config.toml
arch = "vit"
model = "segmentation model"
dataset = "rendered solids tumbling over patterned floors"
train_examples = 195000
image_size = 64
crop_scale_min = 1
horizontal_flip = false
translate = 0.12
rotation_deg = 10
num_classes = 25
output_stride = 8
norm = "layernorm"
norm_position = "sandwich"
hidden_act = "gelu"
head_dim = 48
fused_qkv = true
bias = "none"
qk_norm = false
parallel_block = false
moe = "soft"
num_experts = 16
moe_every = 1
expert_mlp_ratio = 1
slots_per_expert = 2
shared_expert = false
patch_size = [8, 8]
conv_stem = false
layers = 8
width = 160
positions = "rope"
optimizer = "adamw"
learning_rate = 0.0013
beta1 = 0.9
beta2 = 0.999
eps = 1e-10
cautious_weight_decay = true
max_steps = 19600
batch_size = 64
epochs = 6.4
lr_schedule = "wsd_sqrt"
decay_fraction = 0.3
final_lr_fraction = 0
warmup_steps = 3920
weight_decay = 0.05
Rows from block 5 of a small segmentation model, named by matrix and row number. Rows with one number within an expert belong to one neuron, the router's apart. Each number is 128 + 32 x the weight over its row's rms, rounded and kept within 0 to 255. All counts start at 0.
Before each expert's rows are labels from the 100 images, of 14976, where the router gives the expert most weight on average: "strongest on" is what is common among them; "place" is the part of the image that holds the peak. Only what is clearly more common there than usual is listed. The data: rendered solids tumbling over patterned floors. In brackets: how many of the 100, against the usual share in percent.
# router: slot weights (model.blocks.5.mlp.router.weight, 32x160), inputs 80-159
# up: expert up (model.blocks.5.mlp.up, 16x160x160), inputs 80-159
# down: expert down (model.blocks.5.mlp.down, 16x160x160, transposed), outputs 80-159

# expert 9
strongest on: count: one (82 vs 25.8); light from behind the camera (64 vs 25.4)
place: bottom centre (26 vs 9.4)
router.18 [111 124 109 113 199 149 166  96 133  67 103 183  94  80 124 144 145 159  99 120  89  78 102 154 135 136 144 128 106 102 109 127  88 146 123 179 155  79  78  95  90 144 121 149 104 149 142 197 123  85 140  85 140 153 126 118 151 139  53 140 143 187 116 140 153 111 118 112 138  97 194 122 139 197 154 143 142  93 167  92]
router.19 [135 126 163  52 155 115 177 180 162 174 142  81 102  97  86 127 142  99 126 110 132 139 125 140 136 136 112 135 134 166 143  80 157 188 101  72  99  82 109 127 180 143 131 139 119 144 180  87 216 109 112 127 106 110 103  82 146 132 156 126  99 159 112  84 146 104 101 136 161  87 117  90 103 183 130 100  72  73  94 107]
up.2 [180 134 115  91  94 142 152 123  92 151 113 151 158 171 208 223 183 144 159  99  74 141 101  77 137 155 130  88  68 171 113 108  92 103 136 123 151 128 102 182 152 144 190  86 107 138 118 151 106 167 119 141 179 149 102  88 151 132 130 103  70  84 100 107 183  77 121 145 114 128 143 118 138 113 157 115 166 160 105 129]
down.2 [144 157 148 103  91 128 151 100 112 117 123 106  96 158 131 114 119 140 136 111 120 181 121 162 134 111 167 127 119 145  84 148  53 132 143  98  81 105  85 117 111 130  94 156 140 167 151 146 112 134 121 130 110 131 166  90 112 172 154 104 164 147 131 160 136 125 160 154 101 153 144 215 116 114 149 156 119 136 154 179]
up.3 [107 116 162 184  89  61 148 145 159 115 159  93 123  96 158 153 145 146 105  99 120  88 122 102 124 128 194  81 154 134 141 120 171  91 233  87 170 218  92 185 158 100 123 139 116 143  81 118  99 166  75 158 139 123  61 132 142  87 139 106 153 130 134 140 134 152  73  98 111  95 135 134 147 130 110 111 131 105 158 147]
down.3 [111  93 137 147 156 134  63 138 122 102 115 166 128 193  94 169 161 102 155 121 175 183 108 143 173 103 117 108 138 137 121 110 104 136  49 126  84 101 148 103 135 163 130 113 163  99 124  91  82 137 164 133 123 116 144 107  90 152 102 144 138 114 107 129 110  83 150 156  96 121  86 118 114  82 118 114  91 139 146 178]
up.4 [167 167  98 146 149 106  76 142 113 107 121 113 163 170 131 139 146 173 106 152 147 178  85 151 109  63 123 107  78 154 108 131 115 118 105 146 122 109 142  57 110 154  71 133 113 107 150 196 142 124 157 136 109 141 129  70 117 178  91 125 103 139 107 128 122 146 103 176  64 160 223 104  93 161 177 134 200  99 139 107]
down.4 [ 86  98 151  91  76 140 199  99  61  98 152 144 169  80 142 122  86 159 134 101  49 131 136 123  80 189 112 104 119 125 116 124 113 117 176 157  72 131 111 169  97 117 157  83 114 101 112 113  81 101 134 119 171 131 166 157 114 125 203 104 135 183 149 137 123  93 198 184 101 127 136 121 138 130  76 119 137 115  99 154]

# expert 6
strongest on: count: four (52 vs 23.2); light from behind the scene (51 vs 24.9); white object (43 vs 19.2)
place: middle right (26 vs 9.4); middle left (26 vs 9.4)
router.12 [ 91  97 121 166 110  84 146  98  67 138  82 168 137 165  93  80 123  92 124 149 113 131 131  60 130  95 126 130 159 120 116 120  98 151 126 141 138 140  68 140 101 131 154  64  93 161 145 101  72 129 110 153 133  81  99  96 141 127  87 108 105  68  81 149 147 167 147 128 163 156 148 126 103 127 117  96 181 166  69 141]
router.13 [118 153 138 112 104 131 106 168 125 124 169  96 141 153 139 150 133 148 145 124 101  50 159  98 135 160  72  97 144  97 111 118  95 178  80 120 143  97 121 119 133 126 112 145  84  87 180 141 130 123 138 142 158  74 176  88 136 160 138 112 173  52 124 136 147 119 158 143 132 133 100 117 154 179 138 130 119 132 170 148]
up.2 [ 97 135 132 124 121 128 161  90 120 181  71 128 101 126 125 110 111  57 128 113  80  86 128 151 101 121 135 109 145 188 129 185 139 121 181 154 112 101 117 138 149  95 230  97 102 132  55  99 146 149 154  39  90 166 102 133 128 133 123 136 102  80  60 137 137 150 144  95 133 108 207 122 132  88 136  89 101 185 142 152]
down.2 [152 123 125 155 177 167 108 108 138 148 188 134 156 162 141 173 191 190 120 171 182 114 131 197 111  90 136 121 118 148 180 139  71 179 126 110 109 108 174 158  89 152 159 133 119 142 144 143 137  95 137 108 150  78 115 153 119 178 147 127 104 178  87 134  64 130  96 124 110 146 141  56 100 106 189 190 132 131 156 132]
up.3 [106 138 156 112 151 116  71 155 194 125 166 114 152  74 153 102 151 123  76 152 134  94 200 132 106 130 141 182  97 121 142 135 198 106 214 105 143 180 176  97 149 127 112 124 138 132 152 151 205 164 137 154 113 143 161  56 132 133  98 121 107  48 135 101 132 124 123  70 107 163 129  97 156 165 128 164 133 116 111  76]
down.3 [102 147 112  79  86 127 205  78 104 201  86 126  96 126  68 119 149  70 176 186  92 171 156  65 123 111  59 146 164 136 127 158 144  92 141 133 138 167 145 143 131 125 139 133 113 179 108 140 135 145 102 133 125 132 125 153  97  74 126 132 135 126 185 167  88 184 168 150  98  62 169 139 141 133 141 111 148 139 130 161]
up.4 [127 141 134 170  91 127 135 189 146 144 111  84 140 176 197 106 114  85 149 128 135  79  32  93 120 125 153  68 110 155  78  97 196 125 132  93  98 147 113 162 156 118  99 111  76 152 155 131 157  75 120 137 143 108  92 137 159 124 155 125 197  58 141 147 133 142 146  75 134 143 149 168 186 145 104  74 173 161  89 128]
down.4 [124 118 144 155 150 118 125  99 105 110 137 125 154 136 114 156 137 149 170 125 115 132 207 133 128 111 118 157 149 165 108 156 108 148  58 190  95  82  90  95 122 141 168 129 191 111 120 132  62 126 146 156  94 149 126 140  66 160  55 178  80 149 129  83 129 147 106 134 101 177 122 111 117 113 184 129 153 118 159 105]

# expert 1
strongest on: disc (40 vs 9.8); largest object: disc (27 vs 4); cube (25 vs 9.8)
place: middle right (25 vs 9.4); middle left (25 vs 9.4)
router.2 [162 136 124 112 129 173 122 133 181 172 175 127 134 100 136 125 113 106 111 142 178 110 193 151 143 181  95 137 142  75 115 149 126 113 150 111 182  70 133 129 152 172 110 114 143 119 143 142 124 136 106 159 142  94 193 118 163 121 167  97 167 120 120  59 126 132 149 150 102 110  77  95 174 150 137 116 157 111 161  88]
router.3 [120 108 143 112  86  95 170 129 145 147  95 127 149 162  46  64 149  65 147 149 160  71 161 137 115 133 139 150 175 110  72 147 145 105 159 118 151  76 129 114 120  74 123  97 173 127  86 127 135 183 132 179 117 102 156  79 144 130 103 145 192 101  49 130 131 143 165 171 152 166 134  69 174 132 124 116 125 174 127 101]
up.2 [116  98  83 128 154 105  20 142 133 161 139 112  96 126 170 209 152 114 117 139 125 157  97 157 113 101  88 118  81 161 149 113 149 147 122 209 144  91 173  77 172 155 150 108  92 157 161 126 122 159 128 140 136 106 126  95 113 182 168 164 140  69 109 127 180  96  77 135 120 149 112  93  92 131 151  90  87 103 154 138]
down.2 [103 106 160 114  68 135 107 120 177 144  71 168 114 184 152 114 135  73 181  93  73 172 103 111 130  69 134  88 132 112 115  83 140 105 114 156 130 155 142  35 176 176 152 117 141 113 170 115  89 150 138 107 123 101 160  92 105 169 155  64 138 125 159 141 171 137 158 132  52  94 159 143 156 110 129  90 128 153 134 152]
up.3 [ 96 152 109 110 177 118  59 156 176 110 100  38  64 136 125 159 134 182 171 150 118 143 159 185 115 139 102 121 149 144 141  67 131 126  89 161 126 145 157 124 160 182 133 130 123 170 191 101 137  77 126 129 130 156 172 193 113 139  96 132 137 109 120 102 156 114 135 128 151 175 134 127 120 120 170 144  95 102 177 147]
down.3 [ 48 116  72 131  50  90 148  98 122 147  32 134 104 179 125  83 170  99 165  97 111 155  93  90 139 126 124  97 141 176 135  94 115  87 140 135 162 130 170  85 148 148 110  98 184 121 185 120  73 160 116 144 104 180  93 108 107 111 138 101 163 126 164 173 139 143 167 184  57 106 123 154  81 136 108 116 123 172 125 113]
up.4 [128 159 120 136 146 171 111 112 188 124 127 108 106 105 129 216 144 127 109 146 104 153  67 162 116 137 152 175  73 158 144 145 114 153 101 162 100 114 120 171 143 188 119 111 160 162 148 162 182 121 101  75 156 174 104 117 129 152 120 128 172 135  93  84 149  96 129 161  95 146  85 118 152 107 165 130  96 108 217 106]
down.4 [ 50  78  94 138  74 122  98 122 140 118  45 126  82 163 112 122 185 105 129 101 101 156  89 129  90 113 126 111 121 177 185  66 119  65 103 133 161 158 175  94 140 149 126 100 177 134 171 130  93 139 125 148 122 165 113 160 116  99 133 115 155 129 180 186 140 135 123 174  94 110 123 135 113 110  92  69 110 174 127  93]

# expert 14
strongest on: count: four (63 vs 23.2); cube frame (36 vs 9.8); jack (28 vs 9.8); chain link (27 vs 9.6)
place: top left (34 vs 14.1)
router.28 [171 185 127 177  85  92 122 170 118 129  91 101 141  88 130 108 134 105  90 136 159 124 105 139  51  64 130 107 134 119  86 134 154 126  89 173 136  75 144 127 179 155 104 151  94 115  87 100 141 150  95 116  84 148  58 148 187  71 190 147 159  96  94 153 113 141 103 126 219 173 162 118 129  87 109  90 153 145 115  87]
router.29 [112 219 104 165 187 104  77 139  83 147 155 164 158 144 141 136 153 208 111 183 123 119  95  93 127 146 101 149 120 132 154  61 105 181  99 107  97 136 134 203 145 155  89 161 137 103 138 118 105 121 117 137 200 131 131 104 140 133 101 153 172 108  77  88 120 111 167  61 183 111 112 115 148 111 175 160 104 167 173 122]
up.2 [151 122  85  86  81 128  81 175 162 119 114  70 125 148 154 149 136  92 184 110  85 126 126  92 107 110 173  79 139  76  93 168 166  85  86 101 166 173 128 158 105 108 129 133 116 147 179 149 152 171 151 134  58 148 142 153 111 112 141  72 142 169 154 111 111 159 148 174 160 126 176 126 112 127  89 128 156 134  75 182]
down.2 [117  99 113 156 145 138 132 120 103 153 109 153 135 105 119 150  84 160 156 103 131 171 162 158 127 123 131 192  74 156  75  82  82 146 161 196  20  43 125  81 137 170 184  93  84  91 119 134 122  93  89 112 134 132 123 132  96 150 155 138  82 140 130 116 122 109 150 120  90 168 147  71 101 122 121 155 165  95 171 148]
up.3 [134 149 129 142 144 129  99 130 147 128 147 138 100 123 155 121 140  98 120  67 113 180  33 167 125  78 144 123 110  86 201  85 122 161  77 167 145 112 186 183 163 207 152 109 150  49 126 107 171 167 142 120 129 129 162 153 142 188 169 133 151 139 141 146 107 145  76 116 111  84 106 134 104  87 116 127 184  91 157 137]
down.3 [106  80 114 157 121 153 124 139  97 173 100  93 138 124 143 145 141 130 129 168 132 145 163 126 143 124 126 165 127 144  89 153 129 132 197 105 102 159 143  82 117 114 203 106  58 136 121 135 109  54 129  83 135 113 136 138 111 101 105 182 124  91 121  47 114 120 147 140 128 160 153  28  86 160 163 157 106 126  96 186]
up.4 [116 123 126 175  90 135 109 120 166 125 119 128  99 197 109  99 149  72 167 185  74  89 111 118 181 127 131 193 117 160 132 144 181 147 155 112 203 186  99  97 123 108 172  97 135 109 173 117 159 139 102 180  94 160 114  78  87 139 125 115 127  51 107  85 179  90 186 123  82 143 121 112 163 170 135 134 150 142  92 130]
down.4 [138 202 106  99 183 135 112 112 135 136 106 157 131 122 110 155 126  80  97 140 112 129  77 138 104 148 158 118 124 128 145 145 179 119  72 113 131 162  74 164 118 111  69 151 163 171  86 149 149 127 161 134 102 160 107 148 164 160 155 122  72 145 129 130 167 111 102 136 190  95 119 217 167  56  91  95 131 121 145  89]